Weights of a small spectrogram enhancement model.
Training: adamw at rate 0.0028, 12400 steps, batches of 128.
Data: trained on telephone keypad tones over noise or synthetic speech, 39062 training examples, 40.6 epochs.
Rows from block 6, named by matrix and row number. Rows with one number belong to one channel. Each number is 500 + 50 x the weight over its row's rms, rounded and kept within 0 to 999. All counts start at 0. Numbers have three digits each. After the name is the row's rms in percent of the matrix's.
# convs0: first 3x3 conv (model.decb.0.0.convs.0.weight, 96x192x3x3), inputs 12-23, a 3x3 kernel for each
# convs1: second 3x3 conv (model.decb.0.0.convs.1.weight, 96x96x3x3, transposed), outputs 12-23, a 3x3 kernel for each
convs0.3 099:522542560496521535458480488477464439492491491493473469514519544478500532466472457494491481501490485508498487540505508459465456450476480440457467532546560476501512593506485568554516477496477474491484497496488542545538541493500490487488469485493474448466488491495475488486595524523518485482475464469476494488429443427505516508
convs0.4 102:397387388482474468502495490559553546527518512536530523450433430534504516581553562510521534461470483493494491466467485507496514477468460517507509467452453585546548553578578602605608501500501465455459547540536546548546516521521509517518393387389498490485530526521473466459549558553518520523428424432558562563500517521478491493
convs0.5 096:578581574509507515484495509396401386454451440527516505577561550539539538509516488500495467499503489530537534540515527506495501471469472502489484486493478462488473562521512527518511451443445487474470530529533522524524514516486506501484482478475494520495553557543438444436540526495523507484460447456506519504468485476517523519
convs0.6 100:520534536493511517445465473501514492523523505537538520429448481438434439559539528449446460520517531485490514486492509338401372461467480469470486531529543545509512594577546488514492491534510395390433536534538464451482530521486422428397464477460502516490472492473529561540582587554462464455485494500454438434499494495465455462
convs0.7 097:532564582475503527440470496469468428496498482516512504422439449444449460440414389486470468493477486496497497528515528524515530451452466418415422507498506499492492528508460557556516450461460411412425459454465529529530550544532520530513457456454481487462482491469424433433569552529525511494452446454496514524429442446510515515
convs0.8 100:404424439481496507572566570557547576466456460502495498490474480579554544557561557556540542515513518447457467440439435521508518527541561518489481554538535506522512572549546610584572453444462542552555465474473536535533417399408495474481485470490508507522592583589516500496485495508519524524481483470462460465521526536485497508
convs0.9 102:499525523445472479447479496476468448489487474537530513467477499544549552540508501533528525530537532490503499525521511530510510469444491437423441510500512487524528586559515544544493494467444503504533551557572526529532480482468475471441461434429447457429456454424431416398576569542528516485459428429468475487419426431477485488
convs0.10 097:537536533471454461447431432452451464523546566530545542500480480558540531589571557518523511552563560514514517530539529489477477515484501534519522511505501537543535502473443508512509543525532539511508559555556554556557498483455429415399500472468486486472512512490532513504550527490508482475516496494472471465462468467492491496
convs0.11 099:507525534478494511477464467465451431512495477536508476479500464506541508478489465536520485530516486459460449530487497442462488511526542436441470449461466504529508586544473535530508542536562457439467488481471449447404560564512515533533537527564567561542544561570482477493583564526509521505503496502495499475501494483455464484
convs0.12 105:417419404457436433476434444474472492480482520443447510531513489475487495467436490505490520523546573401461519529483494528532490517499447505509488526518544489433444462436514480502485502507470468521506401396457334320386478460521455491477467480453495471506514514523548513522492466530433433459460459467442433424490483509483496517
convs0.13 099:452466475489504521487514549479457448487470465488469483484486508501505519525531552547515509609568545541487455487495507533507507510492505504515513562574574481508489505502488550505513524505495598607556539543523464461449429422434480450458418407437447440454494483503488486508482455455545494485503468463498503513489492495425421421
convs0.14 098:544496477505475474441431443475464472482458459493477470576546562518499502526498514452461479454465469431449441504510530502512512536517512550530549531522533491478498459460474469488474500497487423456452479485481502508497563552559541542538554542537534516510479458450485469464488481502451433446518500508551537534526540528465495472
convs0.15 102:503557569458509511504530513505546554507538551559579582543551529467512508497511509525521501537523537484460499502490475478519512461497492511498498519498499536524495489538501476507508496522546539520540517503515364369367501515491489512506482503510500519527504529526517541534554555543504539512486512480463487459490497482497509508
convs0.16 100:479459399491450396534484441446454458490517538430432461514483497532518539529490457547530592511520566453503551511494530491510450578541518518513546527521518499480461480476510436473469561559520490490466537532540431420457514519530429484449533533491483496487518547528541511476532540505475466447525497479525474508504479504460473489
convs0.17 106:464455477516494496522498490514502507521511507513497508443421450522512533525528546515522540491490510451471518470478505480482500479488478433426403494491490502527519504483583553513559530495506533556533473488501467470484510483533451429452477455458462461488495484495523510516548561614461461492473464463395393394521514516511496497
convs0.18 099:451423426533508517523492505533553561483493495480489482489457463454423430536495494532534545528509493592571553470501499478479500505477490464451470501491506557554562463501502467497488554545541476431439517514512531521526533510486512503483535493487501460414500496454572561532463461453506504500594577573543508508541533534534508500
convs0.19 096:519480455514488471461440431420428437496494486516516504546494511547484494499461474472472502503499512535536539515506512540514535504481487568530545520499506557513527435434449568532529473455443468451450548546539539544539474471480542525520526512504438458455523505494460441442416428459503485494508493496556547563528545551520538529
convs0.20 098:393387388454455470489481491556549553527523521462463455500459451532516500592581561569560560546556547497508506469502457566557565531499507540513504550543543468465476515527497549541538523491502522514510531530521401415395387442415518514510517503494491500489585570564548537541429417404523501492548539523479494491450473462445460442
convs0.21 095:570574598506505517496505514422409384492485466480470457503462460536530514398381361507509509523532529546556545469491496581540560448458442515511502456455456487464465486515516571533539453444464551544557495498492538542537480467466564527521481483484553543529581546538473481483490465461574537524466467466463473480475488485576585581
convs0.22 098:547570598518540566496526549439432398472467449485480474449453467474484484416404392470458453516503500510505498492496503558524535449456476450458459482485491504512522457444421513472446440446448430440451375387388519520518521517523565551545479479480516502499543535527426433440473452450517487481437429433506522529491500503522528526
convs0.23 100:461439438500477487491461491493515537522547599496509592538521514493512526443415465528531556540566599452480517460423474542541503539511489528547512487512515478451482455438514492535517483523465576624599487495518410396422424413472452495462467476428494465488468467491474470481495475526510496541468462469508512553482471499481487499
convs0.24 099:507519528468479485467485523538515528452453464506520528507517485553550524477510460515515493429457449494523502500492473516483503447433420513492495518489491467469474548517506500477456510498499485490489538547540489513494505510521505502505479482481480495492493511496492527527436450426509517505517527537492529544460497502448488484
convs0.25 107:448406413544505506527497498523532531505512500519523507435440469551524547527506508546549560517515520511515514472410462482421493467432475462454497519515531516519538492458427503470455483442435485455468463455456463471467572547535556533532552520524589577559581567551534521510556549531516506504497472491546512554541529542545533539
convs0.26 106:456414387525498484501487456512525519490495495531531531514481486548517515587543530508500546449451482465479509448434420452438444535523496537517529506482460529485471519510504533520524544553520452445451490490490532534542410419400450464455542559529499519509504537529541578554412418394390391399506516513515510527541553554469495498
convs0.27 101:449434426501500496533528518521515520496485487381369365516516534504476494583529521544530536523519517498501500492499486501504505545517531531515530495486491496474480576555516489488467497484436517510528535537534564570560440427412494482472522494483463446436501493483486465451442421409474451455559521517507490494508508503483493491
convs0.28 102:459408402521497485532513508516532546521513504530509494528486502533528534443460472460493521467485486491516502482456480542505546497486498469436444512496512494501522488465501597522521503460440486522520453469469482489481518484507576534540536517521557561552562550548505499501497473542529491526519490513490488519468465479559562553
convs0.29 098:499480459494478472526505499474484535445442488469460491507478522571533571595552557492505537487501512502499494504480443526502452529490514459471492495490500538560567368369424438426449460449473470510484490496495502508498554499515572507514561506534597558583646613609592555566497478506526487508543498527546506510491477472507511496
convs0.30 095:456463442438441422483476464543540538537519514483468465487495489478487466483500472542525509557537519512500495466486479464507503504525527489492493540527536490511497570514528474464497513508534490478467515513511532529525510523507449463489498511535484484477456457459477455465498551536503524505560563551420418406505509504529538531
convs0.31 096:528544548510525532475482498453452447498496493576589578520531539456476453469478467459457456506509512520519529548524555369433415495515501480498500504514516455484486562541525475486488476532508410439453542542543437435458492501505389403400451477467477484480434438430450474465529537543412425431493502511513516521516511514357349379
convs0.32 096:474490496521518529521537547516507519530522531509514557509509520512517516559564540527523491534528500550541517459492507526546535503485479486496484506525514544543531437421462465444480451434449588589556562560543487493489455457475484485489471476474476486488527530546533545560482450453485459454476482486552580553473498481444452434
convs0.33 101:506518509516530533550562566462478501454455451456445438511502502540534530512521492530526524536533537418451480516491506490483501508508513467457464482476492476483499534524477532518510473471462437442500481491504441465480574559543536520508528500479568565564552535519524484452511512520490487487470456439450448441490488482445444449
convs0.34 101:456439401512493485492476505544557542534532542435439489488481531547528567494473545565588612531569548481510493432399462543533499512500488572603556560605585515526559478490512508523447496523489561610587497523523430442424517492512554529529451481470543519555517501514480475494467488507545505519505479501584605635577620635519561541
convs0.35 102:563581533528532513561572559515533546481497494519532521546548512432472435395423381506485494483457467493467488537517513499502507472484479512516525407439450415457480501516513471496519497535575522520522524524527470472462532519465512493474466450451449485408433457418536548512501509494534537530511507509499518502472481464439440418
convs0.36 099:518524522488485496555560581557553565504507555503504548542535562573536583499478510561568565490509493444456449528526505507520442533508494587582594567546547504467517498468491434489447523523506460482468447457476366378374463481468437497449530502496516494505550522528547514519501506512441458456473463462485484490458477478486498494
convs0.37 100:576592619495515531488514536412405415542533533512513516435425436498501497542544533530524494533520511553548551493478482499500511469480491452473465520514516564529525481488463487463436532514498539551543511516491438445432542505493496477472471466477471476482500497506518527536507467463505477472492482489486516502440451446511510504
convs0.38 108:413412439475482489493502498495487467518519510510512513475490457478495504469491494535551553426426430474479498529521525509509513454458419503516517475495504514549543484479469471452457515517522519538553478490487486495494554519514504476468502487478459431421455445436544539539521507520495477480564529523519528527423439424499503497
convs0.39 100:545541530540497491515449444467452419511510477504515489513469466463447438470464459553545524533522528471485516511508546491472495492500521509504511474465473463428436506539521442489481402483498504489503494482486453437452551546508543534492512503469505499439543539469490498438492525499510534522497506498512510495567549535586567557
convs0.40 099:527573577499537553479507544509515518479489496449476498487525530464478500420435426475460444441445427445472457485483467506486495452442462549522540542503510456441428527483482523477480573483525496514522519524525481493499478519500501519506505498511396459460458498510466505548388391369510514516518525545483516549453484507452489506
convs0.41 095:429417382441437439463449474552556558534496511543525553519496515498474466511494494557576590501538527441499502509489477513520471500512490537534562570551585487479479522496478503526487474516501517562567379397410549553534490473477457501454463487496509470483514498509519510534474457469514490498506478496539545546472488472473510488
convs0.42 098:463439453433428463469464478450434437455432442523517516624534550560513530493489517445478501521549569486523517547531529567528545486472493559539535554537540424439454493521465522522476472465480398427449501507509522534507532524520560533542503463507480453430491477463446432470517474502544507529499467511496491496543550545461484456
convs0.43 098:462469475489514516498519509482462456459437429504488484535534580445462464452471474500487484526518518485488490486488473431436413490507501427454440499493490524526515559505474502475453471472464477528528509517516510514513527479469532502488531532525565522519512506510558566562516473472475455446502497491439428407559551542445453451
convs0.44 102:562552549548538530566542534470475490508510521481483488531511487569552540520531513531540544519532540464479480587553555548527537538522547434421401542526513503533524488497483538538524445425428503534524407421433532536535530522493557541529515480474467472442537532519495465472541518515524516514457445452549589596508538537522539533
convs0.45 097:496482475513477481507487459456422453454444520484498555560541592520517524491491494489502532425468497415468501550536499535523430509494430561589563549562546488481503443490411454521395503519462493573587481500505563593526495493462485495401492462418481447458527495509516478514436433444487479478489459482490486519401424427426487471
convs0.46 102:443433415447432412509514519559573582538556554533546573447439482516531524485473458503506523480485506399405440457471508530532537536532497422428374482492483511546534500510548523523543528519441478480458428428426495486514481504506518522525443472413490503506515532545490508481543571549524526533479471450493506518483491510530537550
convs0.47 103:416393383564538520559524495576579579503508513412416411499496485500501510574554565517519536427440453502514522470465460508520524547532529534508510526509511527505516613570568461465462455463461491483491530530528555550547483475472484480477525514512526517517497497492483470458459467466463467469516522524532521529527530529566574573
convs0.48 100:473461433524514493537519508518529535538520506540530519528519495485474454441470439460466476488493506402417456469479479488515529522531491528516500472481480480517497557508510516521519465513503544561583497491495438408419514514480500520517460502478509500458465472438479516504533558524466487465462472460495476455553547543498503502
convs0.49 100:481491484475477453498494493534517508560547555473456461437419423519495494564519486535541541536555560539555566508513507498506500521530516513506520566560552576577532512512494535512506455461439537543537520518515513500509519532528510525523484514519505526530485500506409422421538547531535532527543553554529547542481497494453493499
convs0.50 098:535518516553535521518514506470458476483473479492490490437459475458447443570498482489489507507513528501502499511535510484476469586530571471435440528494496540520488452513498460472479626588598532528525399405408406411401475484495490480491575551551512512534528531552589573583511525528483479479549517523561545561552546566440461471
convs0.51 107:346339356480476479537535536524515516528526521497501487507470470524500504484472468533542540493486494539528537492447446461424448373355379529504511497479490539524551454449430499479463465432409449444450521519518516512511479489485490496488490470456463463446524518497511503483515537527493504497487468465497504530500499507501502503
convs0.52 100:528547551541554553459476492528539531479481482539535533438454462440431424467476480421430439426438435444456451475463472393401394427444425481483493483481475502495496527475507489461471448428400409429458516518518487490504498485465443425407431429414477497483503503502520517513465464448462449447463455444470484496476484484427437444
convs0.53 093:551582593529562566506536551500490470485482468496484467479496514480484481411405369486479471528527517545551535476500508486492504448445450502495500442442442461479493561564544546541529447444440493495506498510519547548549448451447490485478473474471556552536541544534429442433438447444464462456421417408421415413468473478541550556
convs0.54 109:461447427485480453520527501423407437423413437421416436504477476447437473416387436493490511480467477520498501510507518505495484478443434496510512471496507461460487457440432490463458449427412482507488499505499505530523466440455494449460476442453357311323482449454473435452410381430469423451475456483504507519414404403419421409
convs0.55 096:560568575541555564517542545460462437475492487525538539480519512409451459398419406473481506502512528501507509485510502489498497389434417505526513475487472525532519475478500426458476436477494476494518366387394524529526517502505502496492448452447486465465466477485441465472465445460491489505436437449542547554496504504514525520
convs0.56 099:451429407450436429445443458521530518542559548501484491512469487540536541523492521556543585526528538466488508473449502458467462529530497511521534565565576550507529525512540478479512464507431456486443490495489468447481545551569451476488489523512543526529516523535492498460570561583399414444472501498490494514508492505565581587
convs0.57 101:407424511443435493471444491558567567529532525526517520561529492598533501486457400560560497512498438452432407507490488506511531426469432545527522541511508485486470523517486514532475514571534496484452534528523520504513522524513524544541470484490565538504541517474456442435515499481489505533423445469493511559504508534455456486
convs0.58 099:403399390528523513568567550542539538542540548482479482444495468420478492486523528499480482490482486579577582444474450487528518496524480485492475498499489418427441510516517414426422427490460513511514529529528547541542486504494451466460469499486452462462398403404454483471498505497466471469567583575485462458501491486564558558
convs0.59 101:518547570520542554519523544487462481472438454509476496445470496447475493500528555494464474535490500546507499413439462476482504471481516415436430470528509555600536515496530552473511463424481584607553527541512465468437499480493514471482486443467473462501530503542552547593491462471492453463466450474456481494408417422411418415
convs0.60 106:388388359456451441509482490491510503469475463483482474535478448532522530482457434500493519536539563466483518460451459440471479511523487497479447565527539557478473480521523432483453433530474486485466447429442424364400473515502410492476438513491542573548536581561529583560607602610425467466438476478426448448558538542561564579
convs0.61 103:511541569525547572534554572419428454478482497484493498510478480550564544512530533516521504519518490478477458495493490524501507514517530504512507482490504480502516488494461528511510490516530542530521476475455483498453468461462497474464489478479542518522561526526526534529492469468524494481500494485479484483471472472491494487
convs0.62 098:474490508495501525484470486501497511470465470447444451445467453440453474471485500445441432423411407488494504534557553513514524591572544443450443442454441550563565508503470493480475511481464453461437515514512543545558492522539486489511438432448458480495430433456357354377519528511501489482514505499498518538465479491511516529
convs0.63 102:505548567495504511479475477484480472410417426459465490475465457469516489489536524567542504559515498571515507514508535488512514508531523493489484476487495464509520559525523520505507520533537535514513555537550560545567522507509455468460384428444439444432480499501436483504550535517575581562527542544506511514471468483527510530
convs1.3 097:481486476503517497459457432491500498567535539615583573496493507504522523518518533473485481539547547571579582530521515528509495526531529467467487495481488499504441460489478495504499517523475462473472534559562532547545552556547442439456563557613443440445481467456563546504485482473513501487461447382438436446522527519487477447
convs1.4 110:511503507542537525569557561515514529488507511502529512504522541452462456485498506480478479523522517573585590487474482590590580465481471556548553491482480460468449494501529495513536419449436380396405402426429465471467570563547527524518520523507477477487494479491509492499480470488512494493486467454486480487523514512559555575
convs1.5 082:389403394525540521449458466618624592566544568418446491471427415501482438475414375544550530508507508539555553433434451535496502511506518456437454517484486509476421532547550499519518474499456571562556485510505503518524570565570485472483559534593456470464503505506445483454446489492531504528539522561478485475555557535500499509
convs1.6 087:502523519436443439498503489418435488569547570490452474493477501485479480555521448527505495434428426558542533409440424493492466440444442429404474457450480488436448512625577550646592556603573504546495469499467510544537511514465557560551550542554446446482427428439483474479450420445452439452475417426469467508442444452535528517
convs1.7 073:403420403525560526491503480520549502441406387473459436460435451475461419461418377451453459542536542477477477467466474446417427529523535430413447470434433514481391528569498398425420508517444461445450570560552517526524579580578454451472535503608415418421483488481511531471435443451514494515521512506435440437513531501478487458
convs1.8 125:547542568502490504483463441474479503496505513497485488500467462526476461554519523476479482474487481501509512495506500534549556525544560488450491516494500517497486588535552560548559476487470502510458531521511543532552391404384533533528573560578629615645484478477477476457522521538450446423520518481582561606535527543543545532
convs1.9 084:465459440575595545561579565530485460572475479473436398544481442565538440521445389433448450497493497509500511396362368527470478521518511495429453568473462511472423379424465404399446528552525490505547422448514487503535560568562494489519575521593456450453402421364451487425476495508484447440521480455484465462581583541519526497
convs1.10 109:476484481482490491484487498526545581525547564523555549473502508493515519446457468402374386477465481546543536519501510540528511528531500482472456465448441511486480502467492515475517488475492438449466412398403517490502543537546516508505510519495451455443441439438470448455434417397505491494579585595467456451523507511445428418
convs1.11 105:446449443450456453493474459455400439497463509563503522461431447487489462476501474548549551547544573544540560466462472485476500491478505488412450496438480424487416562519494523520538520529552448462488475468509493472539450498480427443452510466552520478494528511507493514451431437439586577591508496480490441464571554561472510448
convs1.12 098:483444490487467493442448471489403426564484522657623606498584561460523519445451433540579551441457451381348367428458433488487472512480451518579459490567434508504439557467408524485457561486472527589598491522521486473474492487516533530571509559573552527514536553498510481480546447484530515499533524546564550520508520471481470497
convs1.13 089:586586597542559545499533510525563563558569546525551529527540512538530540518486492528488493494483473426414400545549540540540531454451453503490497477464473494484497436366438393346393459444478453458429536534532501506492493464451520492469454440406506507507502513518545561584552572596506534540478531527489482511468475482486493508
convs1.14 104:498511516513517538546546568477469483470482485502503492507511483492470467540508530606602567551558542523524508571591538501515487487502470499512445509538515480513513387385441411448433470509477475536474523539503566560526483467492494475499503492505548530520509502488491481492563520517575517516515453452532538531523530527514531539
convs1.15 096:429462445460480478448455411487490455515496491536504503490486502435471461495531501457446451450438450370356396399387388456427456539507499559497540533474516476467469597609512512464420473454456473475485482485487472482490520553530522528529514464533517502531522520521483535476516489548468439485467450505522497509509499504455486443
convs1.16 105:424442472413397461490497553487437420480468480509530530491475465538501533492487489514506481555525519596556541614543561505480472544532538482502329529515442534454487507488404521520465536486456496456480511491458543540494507483519485470494483484475486496451542542542460448484394409404553539553453441467471497443537535523530505580
convs1.17 105:528515519574569574552570534388394462436441492570564597446528531464496546462449521539550557497489516502465477445500432523538523474478472512579465473499453468481485463375445433389433497439480461550500546536537482451478506473489472482484503519538487521514473491503463475501606684613472565507479549505456440407525524533468479480
convs1.18 107:471422444476476486505511523545493486555524505577575557520561444606607567496500496467444425535538533595605560553553450505499478549556553533496506560538564488480499480462624487467551456462527502620532409440432539513540529537529457464457514524491460465472494492503512504536452465460559567572552544519461431465510505528503511524
convs1.19 096:458465462474472473513510509524548541481507501496528522576593604495477488494471470540544539577597582630647636557568565540555546547575563611584552567546520555520500373337388397413420453461455471451454506486488536530527482479484473473480516517509514510508538528523523503500521493495518487488549512504492490493490485489549536548
convs1.20 091:466466493544539561448442460501491488456419429465449444469439469506486482531474461535514528463458461531521526450419437488467484487491497409415448550524523563531499615605586510492476495491469522471488492481481501493482500520518461464474512495519499491497553542543444472443495454476519486507518499494517517519582559558518508489
convs1.21 084:455460448549566555476468490482487486441435445516526523479477475498504501588586596384385369550555552537538537504487516466447453557569576511500495509496467572569542448406421467470476518522494415416464415419427481483479567561562464448453476460438450448440512508507434442442475455442486471470536509498439441435539546539539530539
convs1.22 070:386395370486499468543531506605598546507480442528509489456438447447444416494485487478480473552555557456462463447453480439423442518523551442425439478437397530500443516534487467486463543565504425379453516497546526523539594600602484486511517521579421419411501493471596606557470471454607598566640650595442441426534525480572554539
convs1.23 092:396424420430439432462470473477405463481467475464476461486533516477511513532555595472490482517496503413388409433387415499462435579557560595532404557530412539520534449410430486489417517461490489533523520537533601563577453474509460466517507509508560517494474516451505515568481477502446497491550572595456493412504514460513482518
convs1.24 109:530537507540536522485473492547541514465464429427469424476331493518464520561523508473470513489481514479472502614383633554453563472461486437377570520501530519515476522605472449496462439496483525271587510353530504425496475502458464477455514514520497476496492472482493496488533541531492505506499525531521504505525506498482460469
convs1.25 101:456461433496499492437438414538518560542533562569563581518447473552485514503434458497507509529556545420438425533525526550538533561555545527488525465439512432423480380410502391414429479534575480519537473493503487478474516528518465485470481503486533528562533520555574558628506527538512472493490470477463447480510511548539539572
convs1.26 111:520498525485477483574563583550512544508493525467488483424451422491455482410379439553556551578585579598617607555539529551542533495512529523513429474465451457435492553539497548536535449452429409445456446451443480463464509479526505487493520534495524533503541543549525511544536505489558541542507504514512509483549538551541512568
convs1.27 110:520531538486491489502499505551567573542559560528560541561548543599584602513493507484487494543554552633651640554533571543538534556565555574517495525500507486477470476457528530545583416451473335305310470444443585565552495494492456458456526523499507505508555549558471467496475475507525515536459448443504506528551549564527527536
convs1.28 109:427425410508508500407394393504505509470471468491493479506526480436445403511502483553576560541569559479483489499601538548604586517583570541552539465490456498533519512467518517510510557566549533614548505568527543617581532498525467442470520504517546539518507512471476476447503449394492457411558508447430440410508522496506522510
convs1.29 093:558522567495473500523528519470480537434433529465475568536581506499531529515533565478483466509525493468468449503617473468498453529508483533543480518554535478520491388396508480477535444458508451614466489523504508473523488509520493517500466481493567542540536508516589571585585586541572567534533555519561537544521504507521537489
convs1.30 129:542535571511510541462473500447483498487507518551552567519488540567545588495465466487484481540542537524526512504505526476484498464468479493493573485491563455443479542559549457478471462468451524502477458454438549558569436447414464467442645615619577575614558559587496517543577579629526545583473485511625620678558553593414412425
convs1.31 091:460477421439438429501522509473457428567561541499468457519483403486486478455460440512513516412418417567568568493528482613625602484490472508495430512506500497493486472507410505531477487538517537563552433436442467466468486470504547550550487481481509511464435432430470464470383387376478467463471456462516511456446443438545552534
convs1.32 095:507516546497512544493521555519564611465514569456541589449475417501507478517520510514483497530494506521497514475466463455453450482488493434446452520533559514544541434428453499504532450454483475461415446449414463452465545533504480472446500474431462474503522521555518551580392427493525552609479539577469473495503502529472492527
convs1.33 105:502522523496530526432464444499510506509444446522438442512505543498490524475460446485480465407397382377368364454459446458449417495463427539535492567552482546531421633626621570524523601559527585551559550517508539524478509506514564541571521478548509509510456469460444460424500485495442422430439389398525530532510513493492511447
convs1.34 090:556524548590567587470493504571502542477461449544547491475512496463468496537526526499500495561549549474452451520471511549530516514514491493499355453512421552531559424402443485505489488463477492520555413421434481474449426463481460456507520505521561524519492531487555568566511484498513523523556588572543509487528528499469457462
convs1.35 105:432477457485501492499489482488543530511554553502514530491452449496509547437470548504518505501502481465451434493414306511446380473420385501476452509508478488503431526516516547512483497447354615461342583490392536483408462490498473487503486481533497505511496508514479520501491472501510504552515532563499497499525537535518501442
convs1.36 096:464462473463450471472480510502472481563499507545512510527522489480494471443436437481495496468456477462438460448466485434411428499472466532489412531515449543492496487482539512513533490466488509518558501480520449422453492485504515498530586545588515518498502525492454469443468424475491464468589518540523529509547565530557562557
convs1.37 103:522507496414424413576584556444502532478500515499523529476489488498509512497488482426418442418418444519520547540508542441443451575566561517518491497515496518574563407446446416453464444505491555498492534542504480501453518502484513504484477455434499496505547545561515529515550535560549562595535548582510501492478455449540520516
convs1.38 116:577580585510513504528553548571554552569550560542548574486511547501517526484490492531542529563560549465470468470496462487483460497493471571555515478469405522529437514514486462467455529544501459508533540553548516505453534550563465466476475461486510490489527520524481475444606576582482470476477440445509482473538520518498501491
convs1.39 115:576566556519527500410428393432436481466472516489507521495498542505508580429430542431457484424462489432493473412404389532494471617595562466454477505506536486491510505461436591548532654642560487514488525541549554562561506528518549567563517528515529527571508497528468458499427464467412459469427475508554516539518490499523520523
convs1.40 105:502557487517550542455454498525560545479514490485517503495398484521482490531518464460451500465455481489497509480364519509470546449458494455335511487449527495486498467493545415470513422465492402267509485411531467472498514527512436440441495492497453455460496498513516529528457485459439468473526545552502528524533534533503483499
convs1.41 090:568547580485464498486481505450443480470460483544523512598580638512528562470467479486483487548539538555539547543525557445436461541518522533520529462502439503517473477441470441453433464454462399415430479489529563565589442438444533480523537500547574566589550565549526540533578550585483503485464507497640613659488514478486500465
convs1.42 106:455446455573549577500493478528490468498422444575507507563532533481505434567526518595596590540567561517552549540574540554540551441425408452445474528526527516525459444493558436449482411479426492565576532553583543562585470461467518493528526483566571566562464480428495516427511496488522490456550522491562554568554521509502512446
convs1.43 090:596597621473468483524514504390431484517527562512465478495486500553537533599583542514523534520536524544547536433482507471490496515502487478489545491492495606578527483503577456497558431470519506561553482510537596593614428421400578569558608609637592593618466474486554551549547548533479481474550542510608595644508501507620595569
convs1.44 114:447471458476491476499505491523509520571524559515498515559549514494506454523514498515522526481468477543532546490446437512473478512496486546526495461436371527496410429460536445450496448423399529506488500493516536529558452453474532522557529507573496518506447455436450491422501525535461431440636572568462481472459471450555539508
convs1.45 083:523480518507477490490480512557515551555508527552534519650606621542571544454489463469485491492504504487477501505486518444409446523480497572529422559542385554547414465467525440444446482498477441460487451489566420455518451463499534472580577490620542527509552546490516535430556518576491500478492528514615539550572538460547535449
convs1.46 108:478458416549523508480461424467436444435449496470454516399482440444415412477436463457479511479486510511514518440429447501500533459444488511557478484481439514432484525495494485487470496465475441456519400421487444452504512494557497500533490540532538559519483491467471435463548548507430432444537518570453467405509500489515468503
convs1.47 112:540542559525522525557550557471503514493529544508558561533550600536539546512522519504494502512514517552561561564569578533551551600624621515512518480481481490493460483441479456450493466476510491482478474463447579573556456462452443448444576583571561557565581578578452435424509467474532516520480454430522522546542545552552557561
convs1.48 113:421463479518524538477478464539548549565579603505540535469416400499453462488505512626625631526519518452444462477418480559527563504496526485478455476426455425350372487530447545568520491479446525475510502467475518520568481471505462477477474474486528552542526522535491502495496560579455470520511503554480499486559548555476476485
convs1.49 111:519532571409436459586626641490519531489507531541544566474468496501482530496468503485463483518509532563553568505513533462479476534537540495480482500490516544534560426445397505502499426404363410415427385412425476499521510486481536525508474470436484502518538546564551559570474469507540554596461494528542552582502496525559553590
convs1.50 105:499501495523516514511526512439429417538517519513486474426405368556522504576553564537526521528518517457462457441456445504514515445440431497500470537515527503496526538498460487462412488456453361415404532526492532519490399392418475464472557519509568559532458455442538538538517519514551534517549549540520512489504487487531537547
convs1.51 104:542537523555547542501493498539485494552480479483439448533528579561543566442439431456475471470489488519543527468545537455483475488514512569561601590545616466453490432325403417359423440429482341496449418530492504583560526539531507517510529526505517489505528503515546524537568547522583537504489483428562524528544531544500489508
convs1.52 094:480512495480490489522533516610629604547548542495475495482453478498481476568554494433445480518510523568556562444469443521531531435419410436388428452430448543489449585599560505539514515528516486482482469467480542560564516535520533542540536544590466459474458456460498490461500517513490500498499494495517511516504494488523510486
convs1.53 087:467462449584595579589604602547533506531506488494480473503486489516541538531562565347349346503504507465464472523523545489471473521531533496471478488450465517497491495487472466461451532523508465464508451467476485496489565568564495507515540557566452444445446431442451441428487472454491454408562511479463457457629626613583586599
convs1.54 099:471432471508505518474469486567594615549547543464486490551620515564567509563523497439450462509512484517526493595677602540573523579602573572570479554552448576592492400451533462491514495525517293462368462507440521499473540519543487491511488484487467477462535522519557546539460487508461459469466462455491488492542527529559547545
convs1.55 085:450467456495514492530532516562599617466470485493500531461452463470479474519571559396398399579571563531526516497485483454432424555550555474461471466432431497489480518581560517575560519556537448412436515495510510517518551555547522521518516497500440439446521518522607633626469473468531534535555557538452455457547547531573558549
convs1.56 109:447444445430421462472501526456431470547540560678662616517502537495450493419398404559556513528500497567531540575498542530503521530511550439502349455467407488370430376442421466487483494469483517449490541485499534501484489484509448462477420457437543517499569560564528502544461450443484503567409376454481504460523521512533494557
convs1.57 114:569523476543534484461457433604571496554512510557565568502519448501533475517509476428501571433473555428443525580572499548530490514506488470419404493469462507471470596567559446467480448492486469484497501468517516482556488489467499478485503483536494508519481508506469493451511526577439461507457502546496485504496519529481504508
convs1.58 104:535541544547551551535536540536543539560569557521539523550550577559552553476480455500495499462466466521527523459462479522530529530540533531512515545523525477461438468453482487479504498484507497482483429417407537520499484499486456463460588593589529522533558552552459446434553527534599579585526500486517515533581582585514515517
convs1.59 100:527532530511528517567578556506593540562572518513507478514558542495538504517579547512461491478427453521468499468486447471495495535550563540536489465472464529517542517469421533531502520518507502452450521446458532493499477460471559546569507473504504500503531525522546556535535578549572594567481505507528522507511508480516537573
convs1.60 100:519499522472468494422441458495472486536522540601552518462481472445453466444454479601591555510492496470476505549575557537548527459476486439476330466450435413373446588571503561527510599518549547590568530529493498488459457449473465445470519498461552550530539565539447467472509473491510525576408425504523520496530532528471481548
convs1.61 105:408425403413435405392439392545564546555544517497487453495495535428425446435440447473453455413399396329316323411411400531525531540530526514477497501483475540554531620570583561509498620605587459401391513478475477450455510534526474478473471455486493474487496487483540556515489499523455449451547546524449440451477482470542573538
convs1.62 096:455438443587586583504492499474422417434417446497520558539531543501513514456486477529517499461434442542522522463474494495499493489491479556580521532539517478486470503525492479458450437361355610598619464453460485461477491486501470465471587586571493479460562559553503495476487479432562539525546519500512480458611601599462459467
convs1.63 116:527537526558558550515526516552530529543537529551572575493535581511553570483512481438431442483461464489481474447434450493476496456432444510478525490463474498459432438395514416375451465392489474460455548545555555544586555560534492504485475505494447453483456464475471454434457501514494525517498513491457457511486480509518499487